Rows from block 4 of a small sound classifier, named by matrix and row number. Rows with one number belong to one channel. Each number is 128 + 24 x the weight over its row's rms, rounded and kept within 0 to 255. All counts start at 0.
After each channel's rows are labels from the 100 clips, of 14848, where the channel reaches its highest value: "strongest on" is what is common among them; "peak in band" is the frequency band that holds the peak. Only what is clearly more common there than usual is listed. The data: synthetic speech, music and everyday sounds put through simulated rooms and audio effects.
# c3: 3x3 conv, stride 2 (model.blocks.4.c3.weight, 144x96x3x3, each kernel summed), inputs 48-95
# c1: pointwise conv, stride 2 (model.blocks.4.c1.weight, 144x96x1x1), inputs 48-95

c3.46 [124 133 128  73 183 138 145 126 150 136 127 105 133 132 125  98 142 162 115 110 116 156 125 160 132 129 142 150 155 119 100 122 138 132 111 130 160 128 122 144  99 143 153 142  84 161 141 120]
c1.46 [125 144 110  88 130 172 127 127 142 108 100  81 112 119 124 116 133 160  70 120 141 144 136 131 131 145 165 146 137 105  90 134 165 123 111 116 144 141 131 159 123 158 147 123 126 157 147 131]
strongest on: drums; number of effects: 0; dry
peak in band: 0 to 250 Hz

c3.121 [172 156 179 115  99 165 122 110  90 137 170 177 139 167  95 136 146 110 123 121 117 152 165 118 111 140 116 104 138 143 167 153 114 133 131 104  91 119 108 111  95 113 127 147 100 125 111 104]
c1.121 [108 144 143 129 126 155  93 122 122  93 132 134 138 159  83 157 133 139 139 102  75 152 164 131 124 150 136 130 117 129 166 147 129 129 132  88 108 114  98 128 117 116 123 168 125  86  83 120]
strongest on: everyday sound
peak in band: 1000 to 2000 Hz; 500 to 1000 Hz

c3.105 [147 125 134 124 157 111 133  91  93 186 122 116 121 156 110 118 152 133  69  68 132 104 142 151 100 130 136 122 103 137  90 111 101 117 112 159 133 146 148 108 158 124 155 112 105 141 115  89]
c1.105 [132 128 156 114 130  89 159  99 126 149 110 175 134 158  70 101 160 128  98  66 155 115 119 155 128 127 163 114 108 115 104 101 108 104 104 152 120 150 139 101 145 101 110 110 109 106 113  95]
strongest on: band
peak in band: 250 to 500 Hz; 500 to 1000 Hz

c3.96 [119 108 131 152 149 103 121 134 141 133 121  88 154 132 110 121  75 111 117 104 122 101 175 106 100 108 147 126 138 133 193 177 118 136 143 137 160 143 118 123 136  86 131 118 126 107 165  66]
c1.96 [126  95 120 134 147 135 140 130  75 118 121 103 137 120  98 118  84  99 101 108 152 102 159 144 145 112 119 143 105 152 158 148 105 111 132 130 150 120 116  89 140 101 137 107 117 112 159  86]
strongest on: everyday sound
peak in band: 2000 to 4000 Hz

c3.129 [ 90 121 152 138 151  94 115  99 125  91 165 135 122 117  73 144 161 137 123 187 113 132 145 113 162 122 160 141 143 114 126 130 122 110 124 148 116 156 142 156 134 129 134 122 104 134 163 118]
c1.129 [125 136 155 140 121  93 127 100 116  86 171 149 109 134 149 125 121 171 129 168 134 114 112 117 126 105 144 152 175 112 132 157  76 112 157 168 141 176 155 159  81 120 131 151 107 162 167 126]
strongest on: drums
peak in band: 0 to 250 Hz

c3.58 [148 168 144 128 100 127 101 115 103 105 133 151 123  85 147 120 153 153  47  94 129 137 117 134  74 129 118 104 113 102 110  94 145 122 143 120 123 127 142 112 127 121 156  70  90  92 101  92]
c1.58 [111 129 155 119 112 138  96 124 114 145 114 126 153  68 146 110 113 137  74 128 127 152 104 100  89 115  96  91  75  94 154  89 105 128 123 147 110 123 147 111 146 125 166  89  87 107 137  85]
strongest on: drums; reversed
peak in band: 250 to 500 Hz

c3.101 [172 123 145  80 129 143 129 131 166 164 153  87  74 107 165 167 127  86 126 114 128 172 137 130  79 188 139 118 128 132 129 138 158 126 132 150 133 115 124  86 139  77 135 109 125 132 124 153]
c1.101 [159 134  97 115 140 129 142 114 131 158 145  93 101 121 140 155 127  96 136  84 138 163 123 144  81 159 124 144 121 124 112  71 106 112 137 131 128 120 164 112 100 115 130  96 133  85 135 125]
strongest on: everyday sound
peak in band: 250 to 500 Hz; 0 to 250 Hz

c3.127 [113 135 106 134 120 137 105 116  97 156 199 167 124 129  95 115 132 125 102  94 140 149 239 126 128 150 171 138 124 116 140 133 110 136 151 100 101 137 135 107 150  95 155 119 114 116 123 118]
c1.127 [131 137 119 111 108 133  84 114  94 117 191 159 101 131 105 141 114 110 111 107 121  99 206 122 144 138 169 131 161 118 142 104 121 101 134 111 104 124 184 120  88  96 134 108 137 150 121 133]
strongest on: everyday sound
peak in band: 500 to 1000 Hz; 250 to 500 Hz

c3.89 [174 173 114  98 130 105 145 145 144 127 111 126 100 117  84 105 124 117  87 121  84 144  80 121 131 150 106 110 129 118 106 112 110 122 140 105 122 125 143 156  95 137 103 112 130 147 115 133]
c1.89 [138 150 116 150  91 111 146 145 161  96 124 123 120 125 103 134 112 134 116 110 123 142  88 124 115 135 116 118 138  92 119 147 115 123 107 105 147  90 118 175  95 113  95 132 121 153 165  99]
strongest on: speech
peak in band: 1000 to 2000 Hz

c3.59 [110  99 192 139  87 113 126 133 153 123 148 134 142 101 169 146 147 144 141 127 189 101  92 125 131  83  95  98 142 164 130 135 102 138 110 112 152 125 103 142  98 180  98 163 101 142 156 133]
c1.59 [111 117 153 117  93 119 124 121 130  95 181 163 101 123 155 153 161 167 133 149 182 119 120 113 139 117  99 104 110 165 140 134 116 121 125 145 135 126 123 148  83 180 110 133 134 126 135 136]
strongest on: band
peak in band: 500 to 1000 Hz

c3.78 [149 139 144 137 112 140 101 119 151 150 129 114  90 108  88 148 142 157 118 136 139 138 118 113 132 139 149 153  88 140  89 116  98 127 113  53 129 114 123 107 104 131 115  92 141  88 128 103]
c1.78 [176 118 137 121 100 179 138 128 154 170 129 153 103 103 127 132 185 202 130 106 158 126 113 102 112 144 119 117 115 167 100 103 164 125 123  60 107 125 136 128 116 130 149 111 165 127 162 120]
strongest on: band; dry
peak in band: 500 to 1000 Hz

c3.126 [147 155 112 167  83 128  86 139 138 108  91 121 116 128 107 116 110 160 156 127 133 127 113 184 156 142  84 141 130 153 133  97 110 170 110 119 133  76 134 145 114 142  96  73 138 136 133 133]
c1.126 [144 168 129 168  75 140  75 147 120 102  73 121 117 101 116 116 118 156 146 144 133 100 131 170 173 148 113 123 121 152 114 104 112 142 100 104 146 103 112 151 125 141 110  72 124 125 114 173]
strongest on: drums; ring modulation
peak in band: 250 to 500 Hz

c3.128 [ 86 110 172 142 111 149 118 114 156 109 137 144  69 123 109 100 146 116 176 145 137 163 135 138 152 109 123  92 141 126 109  99  97 114 107 157 140 168 122 139  97 137 132 130 127 132 178 115]
c1.128 [122 101 140 105 124 109 103 146 117 122 149 120 108 101  86 100 109 122 121 127 154 168  93 151 179 122 119 131 128  95 122 124  85 126 121 167 162 152 157 112 128 120 109 134 146 132 106 125]
strongest on: speech
peak in band: 250 to 500 Hz

c3.84 [109  92 102 127 124 125 111  99  94 121 131 163 144 138  86  97 126 147 104 111 127 143  92 153 130 104 145 171 102 121 113 126 106 157 105 119 129  73 113 193  96 155 133 136  91  96 118 130]
c1.84 [133 127 113 107  97 131 142  74 109  97 121 126 158 120 102 103 152 145 131  90 123  98  76 111 146 112 125 160 136 131 134  89  87 169 102 125  94 108 115 162 114 126 119 121 112  90 151 167]
strongest on: drums
peak in band: 250 to 500 Hz

c3.61 [159  65 171 110 118 115  94 117 119 118  92 126 125 113 127 133 141 109 149  89 187 136 141 107 121 133 114 120 110 130 144 148 120 162 191 105 143 119 120 156 105 106  94 109  80 111 123 111]
c1.61 [127 105 175 112 123 126 112 120  95 111 101 127 133 110 143 127 225 109 159  95 139 116 124 101 118 119 118 139 102 139 127 163 152 133 143  90 131  86 134 162 161 104 130 154  96 153 158 141]
strongest on: everyday sound
peak in band: 250 to 500 Hz

c3.83 [159 118 117 126 138 106 106 141 155 158 185 198 121 121 123 138 190 129 149 147 100 150 153 109 149 164 121 127 115  98  65  74 137 165 122 118 113 114 118 144 148 103 150 136 146 118 123 125]
c1.83 [143 122 131 121 112 105 121 136 148 169 167 162 143 134 122 150 186 139 132 124 138 127 137 128 154 183 119 132 130 107 107 103 162 161 100 135 127 140 142 134 149 138 159 112 154 118 120 122]
strongest on: drums
peak in band: 250 to 500 Hz; 0 to 250 Hz

c3.62 [159 169 130 127  89  64  98 185 130 138 118 125 132 115  83 111 124 125 147 125 134 175 116 136  91 146 126 138 115 166 105 140 125 132 143 123 100 119 121 124  97 105 172 120 136 150 129 122]
c1.62 [177 151 106 127 113 104  95 164 152 136 138  85 147 104 108 116 153  84 164 117 130 151 142 149  88 163 101 148 113 134 105 106 133 107 148 172 123 128 115 126 103 122 133  76 100 130 112 151]
strongest on: band
peak in band: 1000 to 2000 Hz

c3.4 [ 63 105 136 104 140 175 147 117  93 121 106 130 112 140 158 131 156 111 114 118 106 127 169 130 142 121 163  95 119 143 147 128 106 151  72  97 152 117  97 127 131 161 112 153 115 154 156 138]
c1.4 [ 85 107 109 109 182 172 122 156  98 116 128 178 123 154 144 117 152 140 126 111 135 112 138 148 120 133 142 109 122 161 169 100 119 149  87  84 143 115 141 103  95 147  99 167 114 166 127 142]
strongest on: band
peak in band: 500 to 1000 Hz

c3.108 [115 151 133 129 108 148 131 117 103 126 121 115 111 106 213 131 122 137 161  98 116 140 153 148 121 120 114 110 136 105 104 129 137 117  82 116 123 145 108 136  82  85 130 121  84 141 117  98]
c1.108 [101 147 112 101  97 140 145 115  98 121 115 111 117 134 211 126 141 153 149 135 105 153 100 110 127 105 106 108 138  83 103  96 123 104  71 128 146 145  86 131  87 127 129 152 125 110 125 111]
strongest on: band
peak in band: 250 to 500 Hz

c3.30 [132  79 125 150 148 128 110 179 157 112 140 134 105 151 117 143 123 121 119  85 109 135 134 112 127 151 151 141 113 136 145 117 166 110 124 106 153  96 100 106 120 151 146 144 133 135 133 162]
c1.30 [131  98 110 206 133  95  77 151 150 114 150  96 123 125 101 146 121 131  93  87 123 118 111 103 143 163 156 123 100  93 122 136 148 106 116  98 168 103 123 125 105 127 142  99 133 120 120 140]
strongest on: speech; dry
peak in band: 500 to 1000 Hz; 250 to 500 Hz

c3.23 [119 135 136 101 128 131 107 102 150 115 126 164 101 138 172 141 120 133 144 156 159 177 120 111 120  95 109 110 143 178  99 108 141 118  96 104 116 132 135 106 113 120 101 125 107 109 106 155]
c1.23 [109 144 145 109 138 149 118 105 153 118 103 129  70 140 132 130 141 116 138 129 164 178 113 129 130 110 126 144 136 151  96 147  96 106 110 130 133 136 111 125 132 128 142 126 150 101 135 130]
strongest on: drums; reversed
peak in band: 250 to 500 Hz

c3.65 [111 140 127  98 140 165 145 133 139 118 112 164 127 155 133  95 119  88 143 180  59 151 146 140 158 113 149 139 116 153 122  74  91 118 154 111 125 142 119 133 117  86 126 162 144  99  98 115]
c1.65 [118 132  81  92 141 149 112 127 135  86 118 135 129 164 103  83 130 125 153 182 109 144 143 127 166 109 137 138 117 180 113  87 121 118 137 112 138 151  95 150 136  98 130 171 128  94 118 120]
strongest on: speech
peak in band: 0 to 250 Hz

c3.131 [ 92 165 105 125 151 144  92 108 155  95 172 184 132 148 134 132 120 143 152 106 152 128 120 154 104 109 164 107 104 142 145 129 155 126 109 115 146 152 113 146 129 111 110 192 114 156 103 147]
c1.131 [100 156 106 107 167 144 138  99 148 144 181 144 111 170 145 114 122 154 156 148 163 100  91 176 101 126 170 103  91 120 171 144 134 174  95 154 125 140 108 146 112 117 150 152 121 144 106 165]
strongest on: band
peak in band: 500 to 1000 Hz; 250 to 500 Hz

c3.0 [186 114 124 109  80 108 140 137 152 130 118 112 113 142 175 148 131  69 142 152 106  90 187 163 116 133 165 109 147 136 173 156 102 107  79 106 128 114 102 133 128 134 113 140 173 142 140  96]
c1.0 [205 127 113  93  92  89 105  98 119 129 120  88 114 146 149 103 104  99 122 152 107 101 162 161 131 132 123 126 149 128 149 163 129  81 105 131 147 106 107 138 167 119 115 136 153 118 111 109]
strongest on: everyday sound
peak in band: 500 to 1000 Hz